Rows from block 5 of a small multi-label image tagger, named by matrix and row number. Each number is 128 + 24 x the weight over its row's rms, rounded and kept within 0 to 255. All counts start at 0.
After each channel's rows are labels from the 100 images, of 14976, where the channel reaches its highest value: "responds to" is what is common among them. Only what is clearly more common there than usual is listed. The data: flat shapes of many kinds, plain or patterned, on busy backdrops. In brackets: how many of the 100.
# conv: 3x3 conv (model.blocks.5.conv.weight, 256x256x3x3, each kernel summed), inputs 192-255

conv.105 [120 139 120  71 110 111 131 139 120 115 134 143 126 152 146 111 140 122 146 103 128 129 129  96 152 107 129 144 112 112 137 132 103 113  84 123 132 132 160 128  44 146 126  77 113 150 148 143 123 139 162 113  93 109 149 115 120 132  68  95 137 123 205 129]
responds to: star (61); arrow (38); largest shape: star (30)

conv.200 [106 124 110 161 127 121 168 146 133 144 123 109 160 107 148 114 123 124 148 123 120 119 130 129  88 101 116  82 118 129 147  82 115 132 154 114 147 119 121  90 108 116 123  89 128 138 103  65 136 152 170 132  79 123 135 141 118 129 159 195 124 152 109  96]
responds to: hexagon (41); largest shape: hexagon (34)

conv.188 [109 130 101 123 128  77  98 107 136 104  87 122 163 121  19  94 121 155  90 163  76 120 133 130 117 132 140 134 106 149 119 141 140 148 129 132 127 101 135  75 130 113  95 129  50 128 110 112 106  23 117  48 122 101 132 116 109 144 126 133 116 123 139 122]
responds to: pink shape (68); its colour: pink (31)

conv.206 [137 142  99 109 125 141 122 113 125 152 113 130 128 116  92 110 111 126 108 129 127 128 140 102 143 129 114 136 150 114 137 137 145 131 124 147 135 171 138 112 137 135   0 125 145 139 124 134 109  20  95 116 134 132 133 144 123  23 127 150  86 146 131 139]
responds to: brown shape (99); its colour: brown (48)

conv.46 [117 130 141 132 108 109 155 125 140 137 133 146 117 139 132 125 113  60 130 119 129 133 101  82 143 121 132 128 116 114 114 118 126 122 110 150  51 151 139 139 137 103 128 112 103  89 143 129 136 133 115 117 114 112  65 106 133 123 158 128 129 118 139 110]
responds to: hexagon (82); largest shape: hexagon (65)

conv.187 [106  98 133 110 119 125 127 126 101 123 149 134 135 108 128 138 127 142 128 134 133  77 103 124 103 110 146 118 155 108 130 172 128 116 117 127 126 144 104 101 158 138 136 103 114 133  90 116 123 110 136 119 177  98 133 212 133 110 133 128 120 118 133 101]
responds to: hexagon (51); largest shape: hexagon (43); frame (31)

conv.106 [128 102 114 111 112  95 138 140 119 128 176 105 111  97 160 119 123 114 108  76  98 118 140 133  96 118 118 133 131 134 104 127 113 127 139  94 125 153  83 121 127 110 120 142  66 109 121 133  71 123 111 130 116 128 120 114 143 137 108 121  95 155 140 117]
responds to: teal shape (99); count: five (68); flower (31)

conv.34 [131 140 162 126 154  98 111 118  90 109 182 120 119 155  95 130 119 121 122 129 166 148 185 146 122  96 117 141 147 124 126 131 162  95 120 104 138  81 111 183 143  91 113  99 119 114 121 118 127 137 131 103 147 143 106 118 111 123 110  77 140 106 128 177]
responds to: outlined shape (98); black shape (89); count: five (39); its colour: black (34)

conv.128 [113 144 152 132 155 150 157 146 101 148 110 126 140 125 125 176  59 128 118 105 136  97 148 133 162 107 138 132 128 146 120 146 139 143 148 104 104 131 114 122 101 121 139 114 115 105 142 118 132 128 128 142 103  98  79  78  95 138  78 128 118 150 125 132]
responds to: star (80); largest shape: star (35)

conv.70 [118 125 135 129 123 125 150 128 153 145 106 131 108 129 113 147 107 157 103 131 118 152 112 130 161 122 122 157 113 140 129 114 125 117 162 138 138 108 135 136 154  93 130 125 106  75 119 155 155 143 149 167 119  77 153  99 111 116 101  95 120 162 111 120]
responds to: semicircle (47)

conv.172 [140  89 121 106 140 143 138 122 114 131 142 125 107 112 150 121 138 152 123 109 137 110 110 119 113 142 117 140 139 131  85 159 130  95 122 106 118 125  81 110 112 144 150 134  99 130 119 117  65 170 114  99 110 104 115 135  95 167 117 143 120 133 131 138]
responds to: teal shape (85); count: five (49); crescent (38)

conv.79 [111  95 141 114 112 103 193  85 159 166  98 106 109  94 125 145 140 123 111 109  77 120 105 127  94 124 122 115 125 124 115 158 141 102 200 130  75 129 141 131 130 126 129 145 144  81  91 126 127 132 111 110 148 118 133 134 105 148 108 166 135 140 191 122]
responds to: semicircle (54); crescent (44)

conv.252 [140 112 128 143 138 147 127  95 133 110 114 120 116 121  85 117 124 115 109 119  97 153 137 126 143  94 105 131  89 132  61  91 139 109  97 152 107 102 148 115 136 131  76 138 118 136  79 139 116  80 106 119 106 109 131 129 122  54 109 121  38 128  98 123]
responds to: brown shape (59); its colour: brown (44); flower (39)

conv.30 [120 149  96  99 150 111  77 122 126  55 139 145 143 123 153 113  87 129 146 128 127 126 125 135 125 134 136 129 118 108 137 101 101 138 123 103 137 172 128 120 129 138 149 124  83 140 135 121  97 135 133 131 131 136 105 126 111 121 143 125 146 150 133 126]
responds to: pink shape (86)

conv.126 [148 141 119 102 108 132 158 142  89 148 108 152 119 146 120 116 139  84 129 105 130 137 106 127  94 105 102 116 167  86 120 171 157 121 134 137 125 126 137  89  91 140 135  91 140 161  84 102 142 110 124 118  95 108 114 126 127 119 110 100 128 114 138 146]
responds to: square (64); largest shape: square (34)

conv.151 [ 82 131 109 157 128  62 140 115 131  76 131 115 151  97 150 132  94 126 133 123  85 143 136 144 116 126 145 130 122 113 122 114 157 162 127 101 136 123 144 140 131  99 140 128  72 124 109 103 135 151 129  66 160 153 122 138  98 121 145 128 119 134 127 118]
responds to: pink shape (91); count: five (43)

conv.125 [113 150 105 155 137  98 134 162 163 121 150 108 122 122 124 151 119 119 119 109 149 122 155 141 128 116 118 136 127 122 130 134 137 140 127 117 130 137 120 103 140 154  77 110 118 123 114 117 103  51 123 143 157  98 102 120 130 115 134 139  77 171 122 139]
responds to: brown shape (91); count: five (42)

conv.190 [133 104  92 151 102 126 153 130 125 172  97 109 140 119 135 136 126  72 106  99 127  83 109 122 134  85  72 135 130 141 142 102  98 133 126 133 151 134 128  96 145 121  95 146  92 120 109  92 108  96 121 144 150  96 115  89 155 139 109 131 121 132 150 122]
responds to: brown shape (49); bar (34)

conv.189 [159 154 124 139 130 128 115 154 141 174 138 141 125 129 105 122 115  37 116  76 131 124 163 194 157 116 144 108 119 117 119 136 121 126 177 122 170 139 116  89 137 149 135 145 134  89 109  94 114 129 121 128  95  68 146 107 159 129 102 146 128 149 122 124]
responds to: semicircle (46); crescent (43)

conv.67 [131 147 118 113 161 106 134 121 125 136 123 131 166 147 114 114 129 126 133 115 111 156 105  94 127 146 121  50 132 114 130 140 129 119 163  74 128 126 141 141  79 160 122 127 117  96 129 109 136 128 143 134 132 133 163  82 150 132 152 104 135 149 115 133]
responds to: triangle (72); largest shape: triangle (46)

conv.169 [120 120 148 147 114 113 110 110  95 154  96 141 137 125 147 120 125  96 152 114  99 109  91 125 130 132  91 130 131 139 130  84 115 145 203 123 147 131  96 114 121  99 116 128 121  95 130 126 157 138 144 125 118  67 175 103 118 127 117 164 123  98 153 150]
responds to: semicircle (36)

conv.49 [182 140  75  99 125 168 119 101 114 110 124 119 119 171 137 124 106 114 135 125 104 140 102 150  99 117 117 162 149 118 117 131 111 130  87 104 122 125  93 131  98 165 156 129 141  97 109  82 132 110 132 142  89 141 147 112 137 135  79 149 148 139 124 163]
responds to: star (65); flower (39)

conv.138 [134 111  90 106 141 136 118 135 128 126 109 135 152 143 148 111 122 119 153 137  98 135 102 140 126 111 103 159 170 134 114 119 117 141 142 133 139  90 143 131 130 181 150 132 124 108 134  95 124 159 123 135 111 143 132 127 148 154 119 127 127  98 140 124]
responds to: teal shape (73); ring (43); count: five (41); frame (31)

conv.123 [ 98 125 151 143 138  75 130 121 138 124 163 102 102 116  80 132 123 139 102 147 136  94 119 141 115 139 130 125 111 145 109 143 125 142 132 157 113 116 126 105 150  70  98 129  95 128 129 125  77  87 149 142 135 112 128 106 150 111  98 135 158 106 123 152]
responds to: outlined shape (95); drop shadow (80)

conv.54 [138 127 133 124  88 140 123 138 134 134  45 131 125 142 136 114 104 119 124 115 144 128 122 165 117 126 122 135 127 127 120 149 144 135 127 144 129  24 118 124 136 132 136 129 151 133 121 101 140 136 113 115 138 142 132 121 137 129 124 142 124 100 131 137]
responds to: outlined shape (100); count: five (39)

conv.93 [ 95 132 159 115 122  59 104 131 105  72 107 179 138 160 103 124 109 149 117 142 121 134 133 129 134 174 155 129 130 144 120 111 123 124 121 109 134 132 142 127 113  97  91 122  83 151 146  91  98 117 149 126 154 150 127 145 107 125 123  91 129 101 101  94]
responds to: outlined shape (97); brown shape (61); green shape (47); count: five (38)

conv.242 [125 120 120  84 119  72 114 102 101 100 114 133 114 141 126 108 101 101 170 119 113 105 131 104 136 125 110 108 111  79 144 133 103  98 139  94 159 121 139 109  95 154 117 115 122  83 142 126 103 117 112 116 107 150 145  65 125 134 140  90 112 139 128 102]
responds to: triangle (51)

conv.240 [121 142 125 142 134 131 141 126 142 142 122 126 126 105 144 138 149 123 128 123 112 149 122 149 120 132 134 105 138 118 100 105 123 149 137 104 127 116 109 141 135 138 175 106 119 132 116  94 140 143 135 142 146 146 134 143 123 147 144 171 176 145 105 101]
responds to: pink shape (68); grey shape (58); its colour: grey (26)

conv.218 [123 136 118 179 146 124 139  80 162 103  90 128 109 107 121 127  90 147 145 107 135 170 147  59 155 123 170 133 131 104 139  92 104  86  70 150 104  76 123 130 132 139 135 108 159 137 144 145 136 169 123 125 109 122 113 125 103 104 126 116 109 109 140  97]
responds to: hexagon (43); pentagon (40); largest shape: pentagon (33); largest shape: hexagon (29)

conv.75 [110 117  91 129 144 152 149 115 136 152 128  91 110  88  87 129  87 120 132 112 141 148 162 109 110 120 119 126 104 131 117  97 146  73 144 147  98 103 118 126 131 189 109 126 143 116 151 101 127 112 172 146 109 129 140  86 125 121 118 176 125 135 144  81]
responds to: hexagon (36); frame (33); largest shape: hexagon (32); largest shape: pentagon (28)

conv.227 [135 113 128  80 128 124 129 154 120 129 155 118 131 146 136 138 145 145 103 131 135  59 124 103 144 150 123 113 130 134 149 123 117 131 164  76  20 138 105 129 121 116 120 128 116  32  97 142 121 119 122 142 151  87 125 176 137 131 146 133 134 124 100 122]
responds to: crescent (55); semicircle (49); largest shape: semicircle (29); largest shape: crescent (26)

conv.180 [104 127 110 132  76 115  81 120  90 122 134 122 104 156  91 102 105 103  70 102 106 137 132 124  94  90 138 113 121 102 135 146 114 101 122  98 123 120 126  95 130 137 148 119 134 122  88 131 127 103  84 136  76  85  93 105 102 119  96 132 134 124 114 117]
responds to: triangle (56); largest shape: triangle (34)

conv.136 [116 120 159  94 100 138 120 127 118 118 136 127 102 147 116 135 130 128  80 113 101  93 102 108 125 129 132 125 102 138 140 120 134 133  60 121 100 118 119  85  90 138 142 106 107 209 116 114 158 126 116 123 134 124 116 150 141 130 126 117 166  96 133 126]
responds to: square (32)

conv.244 [126  81 109 131 143  92 156 131  98 136 123 128 145  89 152 136 106 105 136 135  88 107 147 133  83 151 127 146 158 110 108 123  77 165 115 140 157 143 116 174 164 102 119 138 116 137 139 127  92 142 138 128 181 121  89 142  97 122 142 136 102 113 122  93]
responds to: pink shape (54); ring (48); count: five (48); red shape (46)

conv.171 [183 149 132 128 109 102 111 158 117 103 128 147 135 131 121 129 148  58 131  83 122 188 182 124 102 151 141 105 114 141 149 133 125 135 169  80 167 130 123 139  91 121 125 111 128  68 118 147 111 123 145 132 129 112 123  73 124 135 120 122 134 112  90 135]
responds to: semicircle (49); drop (34); largest shape: semicircle (27)

conv.59 [129 144 137 117 104 109 140 124 103 134 148 126 118 109 119 147 136 123 111 148 162 131 148 122 101 140 168 122 120 113 133 126 140 144 119 145 137 138  98 109 130 118  74 155  62 121 118  99 123  82 144 117 120 121 125 120 128 131 123 123 162 144 132 142]
responds to: brown shape (80); its colour: brown (25)

conv.101 [110 122 130 134  90 121 118 103 137  93 125 132 115 101  91  96  82 123 178  93 164 125 148 136  88 134 117 122 142 122 144  82 135 144 148 110 131 135 158  84 136 143 130  96 148 128  92 122 131 148 148 122 130 114 129 144 117  82 144 116 125 150 136 115]
responds to: pink shape (57); brown shape (55); arrow (36); tee (33)

conv.249 [ 92 166 123 170 118 127 147 180 126 154 121 118 136 113 122 129 130 138 124 125 135 153 118 107 117 141 117 122 126 135 160 136 133 136 153 125 136 144 149 121 127 142  96 103 119  81 113 114 113 142 158 118 130 120 108 127 123 125 129 139 135 157 114 106]
responds to: crescent (62)

conv.211 [118 141 148 155 129  44 104 120 117 113 160 154 169 140  46 118 111 134 117 158 113 126 107 166 111 177 122 136 131 152 120 120 151 152 116 122 138 154 140 116 131 148 129 103 134 138 144 124 160  69 127  84 143 127 121 129 147 137 122 110 140 144 115 147]
responds to: teal shape (50); count: five (38)